python train.py --model="masked spectrogram model" --dataset="struck, bounced, scraped and rolled objects made by modal synthesis" --train_examples=78125 --n_mels=64 --hop_length=160 --input="log_mel" --win_length=512 --method="mae" --mask_ratio=0.75 --loss="mse" --encoder_arch="vit" --encoder_norm="layernorm" --encoder_norm_position="pre" --encoder_activation="swiglu" --encoder_mlp_ratio=3 --encoder_head_dim=64 --encoder_fused_qkv=false --encoder_bias="all" --encoder_qk_norm=false --encoder_parallel_block=false --encoder_inner_norm=false --encoder_moe="top_k" --encoder_kv_group_size=2 --encoder_num_experts=32 --encoder_moe_every=2 --encoder_expert_mlp_ratio=0.25 --encoder_experts_per_token=2 --encoder_shared_expert=false --encoder_patch_size=[16, 4] --encoder_layers=10 --encoder_width=160 --encoder_positions="sincos" --encoder_register_tokens=4 --decoder_width=128 --norm_pix_loss=true --decoder_layers=6 --residual_init="scaled_by_depth" --optimizer="muon" --muon_scale="original" --lr=0.0088 --momentum=0.95 --nesterov=true --orthogonalizer="newton_schulz_5" --adamw_lr_other_params=0.00079 --grad_clip=0.5 --ema_decay=0.999 --steps=6300 --batch_size=256 --epochs=20.6 --lr_schedule="cosine" --final_lr_fraction=0 --warmup_steps=120 --weight_decay=0.0 --adamw_weight_decay_other_params=0.01
Rows from block 2 of the decoder, named by matrix and row number. Each number is 128 + 24 x the weight over the matrix's rms, rounded and kept within 0 to 255. All counts start at 0. Numbers have three digits each.
# proj: attention output (decoder.2.attn.proj.weight, 128x128), inputs 0-63
proj.0:128091140129140154133120154126128157116128147116158122155115141107135103139120127122142096135099194113156105134139145110142118155156114127106132120121100143119124141091116149118101160132124095
proj.1:143144134077039133105145132060077128151136113165132102084153159121116139117175161121133157146153119113130104139094094148158145124138113123123141130175090103140189123141135131119145123136146131
proj.2:104132125138127129116140096169133126146119123094120125119129105133096123138143118113143102104071111114111136108130115149127094141151129121125158130080169106137165157172131137098107158105113108
proj.3:163096141082138149152147133078098130123134110141153130114122127128131150119131156125110088135125119113119120120094128151137132122135136126135144136106116127117126087090151110107126105163090114
proj.4:148150141154136095124126108110119157148135090121132149119061122123139105117085130127062152126141146119106131092127128140113132087135123125127138159121086130154169099116143159118148100132120155
proj.5:109136141132171135143118137140140121103144119118149159116149136124118149108102109148109107102130128151127106113139119104125124117160108100092123116102152117109096119132128096156151097128116112
proj.6:103137149077107149109132137135131133112126131143103141096104115115146134104138097115129134127136144104182107141141139130135151117108084154157121133133106110143103130158110124111082114144137191
proj.7:124140120106098107117138114110143124135148147102096129134161145152145135129106113093150111145104078125133125120135116131099151125113130102159125098146142086154129099139129112158112122123117100
proj.8:114099131114126096135118101111135106117146121152120126113100123121126102140143154126133083134039123139130105100136165155096136141106129156169096131108148089163136127151097152139144116151120120
proj.9:115101124140121144121100141126148150138104170175129122162096162102114108112120144108108112140165152109136133139111133108144123172119111156078143165137126158119098148108112159156142128148162147
proj.10:140145092129172121129156147127131128146070158174145123114146146126152126091160111137197145131135134118129131155096118070134135067104107117128156113111125118095096124113140129116145116130141107
proj.11:137146138127140101134104177127091114178122095092145132149150163131147145154117117134132179130184162115109180146126153099131108156110101145152113070157139150105143125127123119124083160100125101
proj.12:142133127121142115144113069153144140104096100152141129138145109113136109087076118089137126126091128100113095132108119162120144121122108158118126139143130118110104118115114156131139100131147111
proj.13:116104102149140088115122130137128169130162124118127144100128110140137144118108098140116105122117140142155096101140108164105147112099124093133121160113146117084123120128133142155136131145134129
proj.14:096130170148132126104130139126093129141124061125095096107115125105129110134145120141129155127134148118137085132145170144147145139126127115198088161134093119088128142162120114110128136135123150
proj.15:129136124099112146128103150132160159084097123108115159167127132144139107126125105127139141125169143144147125150155158106135075150169119108111106120153145181124117126133140088147095101129141166
proj.16:150119159123150150135143161126116116115103073131137157123110124147139104135124128141109150179177119097107152193139167138155086117094106134148158145123083093137138133118136126125109138138111168
proj.17:127093131176139131124107131133165173165096133101132130139086104129123123135105126126113129139125112127108114145113102154152117150127157096146157101086118146139110155116100149125118103133107105
proj.18:112130127148102095113130143113120119145123100109153138101166121140137140128112151102086094108162064147097190156114113126128129132117131153148092114139096139112132098216134142163151083170146125
proj.19:146127094115092139107135163104081132140139123131149122120096136166130136161139115146124146161158133109124133128145139148130122097124154102133163111196129150146160138130167134106120155119153144
proj.20:116127124136099110103140159097152141130135130122101151108116113134130126125109148138137149143095138177133098094139122115135160143127108132144126125140113122155136164121115130152117167114149166
proj.21:123140108071113130165140109103158102135151130159122103096186127155133171135159120117146090112161089101165093107124124108097123147109104127133139113103124146100093085151144120109124096152140061
proj.22:109111160191064127119111202108117120112144127112128158136104126139130089177117175162116154143095191135167134134180178113138135144124125139136125159153143184182130117143143156129093201121160184
proj.23:117115124143081095113103077128149112122150125100076151099182089150108175088127099102085154095081092106122091098107086176091126120124124140152080189137131109136144137168112164172120144164125162
proj.24:115096116127112156102137191111103140121153120113116129110101131124106129129143158175142158146127181191157098131148120106133143113134184120116122126144133135121124128105141105094147160098102144
proj.25:146149195123160114162138108145121121109136108131092106114136156107139101099116136138167087123093151129153113093111129096115117133118128121159072132081132111136129079156150115153124106101095101
proj.26:137137123151141114150111124146146165130114144125142145135110131106141097108143087127127113117126186109161113090112125126121151083139126083134079154143117158110101143130142127148116094154156120
proj.27:135147150135115141116127141147112138108151176166130099135163161135139115087154108139159097116111112107137084121107152086098155102127089106119127131147126128152106096119163139129121145113151157
proj.28:145090118121151103173110096148155123131151126118132122129118109126151128107111123123172108125124128153142122138157115098124121113133124140120131117105135113086106116092113129148133128121108116
proj.29:148096099143148102152119120138147114115102126139093119103154089130129129111157146113117112137098129147142121092096083128127125113095149135123115117068158095118089132130153162143152135150111124
proj.30:159152125142107096109145140095127123159105120117140137133152107129129139188108115112094165136144132125110123109111096140126128124156124137089153159148070128118121137087121126125139081128118160
proj.31:102098145148141162109111162144106133102073101103118113160099110083090165169085117137119164169135181154081169129132174092134088134119159112131127118122131188124199156110111122113099162101099181
proj.32:153101151122142129141122119113110094133150104120145134132124136128142118149139135122132103134133153110121126115108127142117124141116148148100140139144138098107120126116126115119140087102082101
proj.33:135167134159129157133153121144118162094118138114148148150115114114145111138134157148101120143125146137092146105164150128115117152121141127121162152118124146149112127091125090114130142171121130
proj.34:091126120105125096101144150107105118142139119135109139153141136149146118141119126150180152110170096148122139173130169111106123126101094128155146128172120119154097099136089133173093135130161119
proj.35:137147106120085128089153147124149144105120111152105127123149171153151099094123138136180167140159109144139127152134115139109149117138103143143149158146113151150106126129152131144121118105163186
proj.36:147156129132150084136110126126148113093143105153141132132162144140131158134146119105143129138098096129151160158099102147153119139119080118121123116116132093148103117131129107117154130152124114
proj.37:147156127144135161142141082150152150128132181142105114120121174130125118093155113125128127138179135115150104157081107121097099110140131122105146180093114128094132126079108106069116104130122133
proj.38:113153125148105114120130095132136156133127111136115147155140115138144123113102125088124157126141094129127139123134130114089122122100127112134133094122091164097127097095167101127115144139118105
proj.39:129118170129125152130157154114161111107142092106136118136093124108105104166144163180125156136126138145142096082134120103135108149159145130117122150097146141127154106150142120112144157110113138
proj.40:153147151120124121114156095101111156127111081139109140122115102146129137129117146102094154150139146123125123087104086183116132095074160115119134169157100108132104133129150129145116141145111129
proj.41:118151096132132167101151128184178120075099176101092135129152126173134110079139098141139147096134067133137124140155116105113131063087110130128112147115130141115114165185146136113111134128139153
proj.42:139122120081172104141117101112124107140110101129137117136156148142130176117109134077116106130134118064154139100119139164115151130130113160180121115148139103087113118112107149118121073150143083
proj.43:126133139141096071137127121104110128109145085134122102080090082156136136143140117119097177161127126111135134099103126207128174117106138145143106138129100115122125108169171142134140121132115162
proj.44:121140117161141135123123107190119136117152137101121146103100100123084127111103094132105109124142123120140117119125178137111111079057147119156110169099173160154109131135139131136119097110106182
proj.45:143146103078106109143153124115101133153109106156110114103128141165153148117087123140154153083154131107137136138113091167123131164151111160128132131175072134126138104140122118148116097116140104
proj.46:086125101176112160108123104145166119118156176125143138122102128126090134127144130128126116105079149136131107097128131118152130136150148136125104126126164154143128155133108165132143148107151107
proj.47:109141116135141173121141155123121110148143127107128131145093170122111114110121105178182148120144183172092145113144127139123137119188151124123119172150159167156138179137109114164156160072109127
proj.48:118150120097116130164119108079115065137156131116139111121162130110089156131144141099095116128127090147121116119126169108131112124146146109107084105150108125132123108144128097127140086148092083
proj.49:128142141112138134154119136141139101119126125140140120125125166123131107103144141127168115117123113106121123140126186104119110127157128151145151106123135117119154119110141112117139144134106109
proj.50:123145063123161090137142112145193138127083163181137106125146100120145084120118117130155117122109103126136098116125102098134098135120103139094148139086163120109084161090101120109138103117152122
proj.51:132122148136109144146109121132137123145135145134134162144127128119107140161136143079084140130100127119124103131175142119115095138133140101122099087101121139153095120136139139125094106166121114
proj.52:130112088077138182127105146098131109134129144141143139137136140129110140132192130145144134105158116122108131129126166101140108133145113122116145104117130137103123143136158127137141136185155126
proj.53:105113147132158143091135115145148113108160120109105122129162152121138103120118104163171124129123108133111079156109162107118071108142112115153134152113149089142104126127096107138118135088108162
proj.54:134067119111105129144103157116133148158154133137143141147129132153128134174118156122113125153117130099148109148156116164125106143156129095104158143115145126127097144086131125159116132127134148
proj.55:160151129099109071132161120135080105163124122105144156125180128095147155130162130131120116100118129130132115156119136137097123096137106123128115104135139094140092115122118087119101124138120122
proj.56:156175133121098103117127138138135149117118153115120113137133117117141138154124156140138132120147134143114145121128091082144130163131128161096117102161119126108126116128136133115154159121156113
proj.57:142133105153143127133107156167139141118193154119136141093151135141134134108124135144150107102129155145123128129095110161141163115125129117143121150133178139163142172171139133153138147133118119
proj.58:133119136141132125137100146102115147117125123148153107112153088137139138132153113111120124137137140134119091098136171131162125127109113084117121134115102150128136145134179138113133120132131133
proj.59:121105101147123143097145111124126146124095145140102134162118125146156083136106108149139096133160133163131125144132126091126102110106100106103155119085116150096114157078101144156126127116157156
proj.60:128134122141113072116141123111144127133163101114135135121108117121168109149103101152106167118192124135103135155100128110143129118150100080131125136143123159143131108136123129163149089103142135
proj.61:149113069133146177147135109124113128144076145157100098140136114127162131129125117101155085090127116126126099125141104110082130110143128195108136158128088140088141104078088167120148088146154105
proj.62:080102166152124154107087112142151126124150083089100129113158117113115103163123126162119158131107121141165079126132155138120144144143164133141104149114131142119094141149119150141127145132113135
proj.63:102096125135132179162109135139125104124098139156138095151110152105099138105145161144130146128129153119127122144127113098104112130145112144107154150083151120081113116117121145111116129128122141
proj.64:116162131144169166142144117150105118125111168095167111161106127134111110157141140138080100141106115141095136116135165099134132146121166143123121103139151105122175138152093141085138137106133086
proj.65:134137113133166121139177110134134193120100160158132115102098109131150100158161147129157095152107115151143149137124075110134137118157182135090181090126092084121174157075073111093173168099110096
proj.66:069135071132111137117130179152124127143121175111176104148147133136146107130141084093159125153145107117127150123142107087149143112114106094114126067105152183088163126137139135117139172104129110
proj.67:134114160127126183092146125129155126149108105138107118147132125127119146127138154103129154160067124094129135150131129112146140157145161142113138132126114124170123098105169129071136117115147130
proj.68:105124126086112118097106168139112144091113122145120130073190136152130127121165107077130109122163103068147124147111113141125151129123109092114100132132120105094125109186138138105126118131162139
proj.69:086135139135093125102125147150169128103130132110142123114138118135101138159135127111120139154101110117133132095107120108142131165117173100123116124109134134114138089139179104101145122136093112
proj.70:144166108142097111133105120131130107129107128115141157128171156101118109107124147143142128114126145150132126071092120119119114120102123144101116152164151135099109150129089135176144106134106103
proj.71:099084165128122122126115113139137100135108131118115150151123122106142124157130104125133126107095123091108130135166155089088102141146092143143108117160136126127169133165083162131096139136123153
proj.72:102129133176124153098146135186159126105135122071125146143137112134092105144090121131108081114102120118165110157144109121151139122156203153088124142149136134087136111146133146125115144123140126
proj.73:114158126141118106160132094171124117145140131090125157091150093115153136096096086097115106082103100150121098100132095135105125090108136117135110134071139092097108096130097104143090110142068111
proj.74:126160117110101098128138157129100086126143123104142132130144151133119163084099117094099128131158083141117153130123118152141160131112120159133103108152152162167118099138123115121127122139109155
proj.75:136122118067116122107117154097134121161106106162147132115144131129155110107173158121108158151160121067118158154124105128134123127108126144128171150155092103092142152102138124076139122125164145
proj.76:150082095054107151150091144089118065163089092133112101119167114132149146094101126107083122181161117093096143137150157113145102124106131152137138133135124135096142128113113129119144053141145149
proj.77:147117097140100135092157183100145163152097148124124128118108142146118151099128102125158140123154129127159134154164114126143128152133113160122131101126111166146132179125136121122123155118148178
proj.78:136101126158166162094138112199138173096147169137133137166148143136143107157156123132129111137091148116144135194140128127104125153179145130089166099110123128112096109108124123092110149099153146
proj.79:119110116172154089122084142156172145100131113146101162098126131104145082138126144149123142145138149126122121139103104138151119146132146146132135135120121138166119110145153139129162125153108145
proj.80:145162115133164102138162132139114115142113149136125120103103118136146142137116106117133120121158145113093121153144129115116126089118111169141144129132084162136118127117120126095102116148160132
proj.81:140115133113100092144127117104117143147158167148139138166138108119136154146152125121127115094124093118112157122118111156113137106092127109146158094143151126151112154152148131085121122147089110
proj.82:123139112107085148112111157131133097122120115115147119100143144113131155106142135109103161145110116161097109100121097133141130124145112117109106119136130094159163132139132124095154137117113133
proj.83:162107151093143109111137115125135136136110125100106161126122102122138152094086129125129085108134119129111158148123106159105132107129146161135117112130125100128159123136119149128142113126153135
proj.84:122125135116105118133108148125139075134154129115128124125085109136118138147150144150119153116129131134144154142140146154153127146154111169125108143135152153192120140166114157159151143136150172
proj.85:098102128181135096122107108144171134152129149137074134107078132100129095175088130147115093126077129136119074104153147159133138149115140112164135175081112133117127107113072135130122128154110168
proj.86:143103147084125150163144145131114120129102157116149126143118131119095125151103164144105145143137125095123160138161118153129096153134123134094164107154179097142167167142100085109097148117117096
proj.87:101111129132085114086139141099130126145125141151112128128118148165161112111126139129089131128145086114140149163124117121114125121104100166124135136145079129106072122139114161152146142156136159
proj.88:134126159153181117165143083135142148128118124136119141128141116113119101123111112162146101117151117149124118119111159110130125114125144098142136142101096130122107131115108135154121101133125124
proj.89:121132117130150154125130138148109118152127148095121152122129131140130132143138091143155123108107154129092145136123172183126138122135128124152135105126125144148164158116143129137137141114098131
proj.90:124141153163159113108138125116096153127161123135127133142081119136121137127144109170120149095150147154113133119137158175132161135095139123174123162137133140168127135149138109121089119146113178
proj.91:125140110122131110146139166091102106189134129126130119137137153114085149119123153151097120131124140133086141128082112124177116163118144115132108130137150150156145137108114104104124140106129076
proj.92:165120160161149128153159116112125142110142078114137138138127109149117134091134163152106157153123164137114146151105097145165110138134141138141129141076154152154097104097161123111128123113107130
proj.93:151125146099100115163157042117120076098128119130105096121128094133112168100172126076117126159099102136175145132128084116134146122115152116164103091098135093129165114133139118135113152138136099
proj.94:114125091151148082115113114163162165100117141143131111135138120115154105164105112124110113153129089157130123130114128130144131138128141091132121133122116127112114118110100153133145139156112159
proj.95:128129130161152136132132143137095126133133120112118103152143112128116169165104089150166128115127164159122134144130140113122134107153135086102116124123149157126111112111131121137082152078138083
proj.96:157161132111143130130108101136112146111164120125152155138151150117108120107113127106098120117133100134158112100132115119129124108110137141108127134163170154108125138094157127153147134108123065
proj.97:147118151110134136116141163089123141124104108153096115138099130148166108124126165147136119163121138140098159180128129136163098138098132122148139103116109105156147134107118131131119161129135145
proj.98:104100190109095167104128124158126116106145124085111117160152139132109158146126148142135127091142133100108127131137116149108153110173136127111118146167148154105170109144135119110110184115122135
proj.99:136118140141122111116111150058105141148151114127160124188085135148119145161114133176107194130128138141102145157124158149185107147124128094136096102156150143164159160109157138143127155108152098
proj.100:139114135088160108138148097108126093107154131137127109114142119137138151105118107139133102113127103135117134120154129115119128086127122117145135109090122085119122108113144105117131096106116130
proj.101:144162121140141072121150095164095177148118124134132158134108099102131114114112115106091132114124148135126133137132095155138160125108129143132135107143124092139118127158100147154101128113138142
proj.102:160093134080121121115129110146160158114078102125142135131135101146125125146149167086116133176158102086146157117115088169123164153118143148120156104121097111090125134163129146086143078140140128
proj.103:126130106158140153124097079137131140105115124091099123167113137125125097165051115129140119126098150131100121139140157111113099143173148139124127121138150158070155123088116128166129122086098100
proj.104:117145095139102152093095160166122173125139184100160158121090139148112132152091076093156118070142122101142158116199127171097134087159085166145147109179123145173122170150120136162112149172166173
proj.105:134144122132139130163123117178128140124125148124161139159114137140157103152116129142161106110114155133149141119174130130117104165148115111112172129133142129116142145132104111134134130129121107
proj.106:147137133112137095150153107125095101147107082114112132127148106140110159161142125147104136113114123088121142140131162132171132145115151138128134125160150089128155151137126155094148139140133103
proj.107:130122130109138144106138120127143106125150111120114164134138135097131137147139130093151132106114121133162107169139130119137145126178114134139138136151134082113111129121132145171146135120126135
proj.108:107090132108179151128122147112152119122139122165102070134139148140129131107148136164187134168149128158135119116159129100127144125125115066130104129104137122124118107152179124131141129100156091
proj.109:125141150161156130139119115122104135127139139095128111159104109126137108140108085127121095138111148141148154110160183116109125126095119126159105090112114117098135178105101118160133108104113148
proj.110:137139117131146135127148130136098123125171143178151157140101147089140126105129121117122130088140160099131147161124125153128137161120106156140141124178149121127125133134137117115138101134127117
proj.111:146122151140122160168119091106139109110167138114148116152129134092087138104136165105124083148132133170114132106131133099136124137150156136107112078102145091112141107092111089170136139125097087
proj.112:148108140130165141153115131105136119096105132112146085123122125140129129124125124160133143115170160138131130105077120145113128137169146126109129134147127140121148170127115096133137112144111112
proj.113:132127120132164118134113131135150162156130163126153142099112125151109142135115106157142110124147153121164147114125095133155135188137160127110160127090142116120123172103131117128122125100148138
proj.114:156179151152142159149151085165078118111096162127130134158147125112146149119167128106133095101117168140147136093127120141133167126107115138123111141148156100126096140147130103119120132136104105
proj.115:121133158125140147143169151050102083120130093152062126122089142132108143100167202096093144145129138157138167116141145108137153141116145139157109127116091128150142130105126131127142158173098151
proj.116:122123121162106139122119102135111142144174142107148127137133139096082126170129118108100100117109105123152106100118131115097119125175136136095136144133104167110152102103102167179134127142120092
proj.117:149174158147135129125120083153158136126092145161171108118170133119144149085136167101092100139165085150089162094104087108134128148100111160099114109093120124136095107128134120087091092142151120
proj.118:141141119116148143146106130129134137106119122111136173144107108137101170137100127139119143121143121129112114080128166143115143149102135112120146105116168168156103144123133118135121150142134132
proj.119:137126153116126136127107175103107132130133114136115075104115135107120130183178176173145147141117136142107137157097132137155144156159150121112174124142140119187146113141148135120161187116144117
proj.120:106152053088108121120160176087118079155140172164153106100145120163129152110146115138168163102130112139126137132117104136134128144131095124103129086160154137164070137142154116122154130111158072
proj.121:098139101144077140113143118125131113119114119137116122119116136125108100130126142137140153152103119150130113107103093150145134125157159125124092170160106117160132136147115080144140125154110142
proj.122:108121111122119129126108139119131120157146117172147089102156123134126143100152133139160159138099114122102120130097152101138125115124129122127130129141138117127132104118124163108135139116160112
proj.123:115143165127113128110126104138124117131108125125111125115130124094135143124121113094119138110123133151142162122155105106154124122107115139120102103110074100124161134112109073117143132124116128
proj.124:158135126100125138159127152138097096171144168140123153128116160119146118057135153102170140104156154110095145152150158093132162066149096130153109138125153111153150132101141136095140115108161158
proj.125:137123104079114128133126144111154159097134136165118143121099119121146132129146088129140156168144103120146147134112115160098134092088124079147118131117107170148138116138168120141116118130144129
proj.126:093114164184164132126129104117142144145140114129150070166113124105108109140162135165148153127105140149112140130113166115139110159136141116172120112116115134144175138132147148108151145085120102
proj.127:136130125136139150117067122164116137115140141105163161106126162125107100160123146134104106152094114137128142127134139144137124121120128162129134138129131102129124131160128145166152115115117154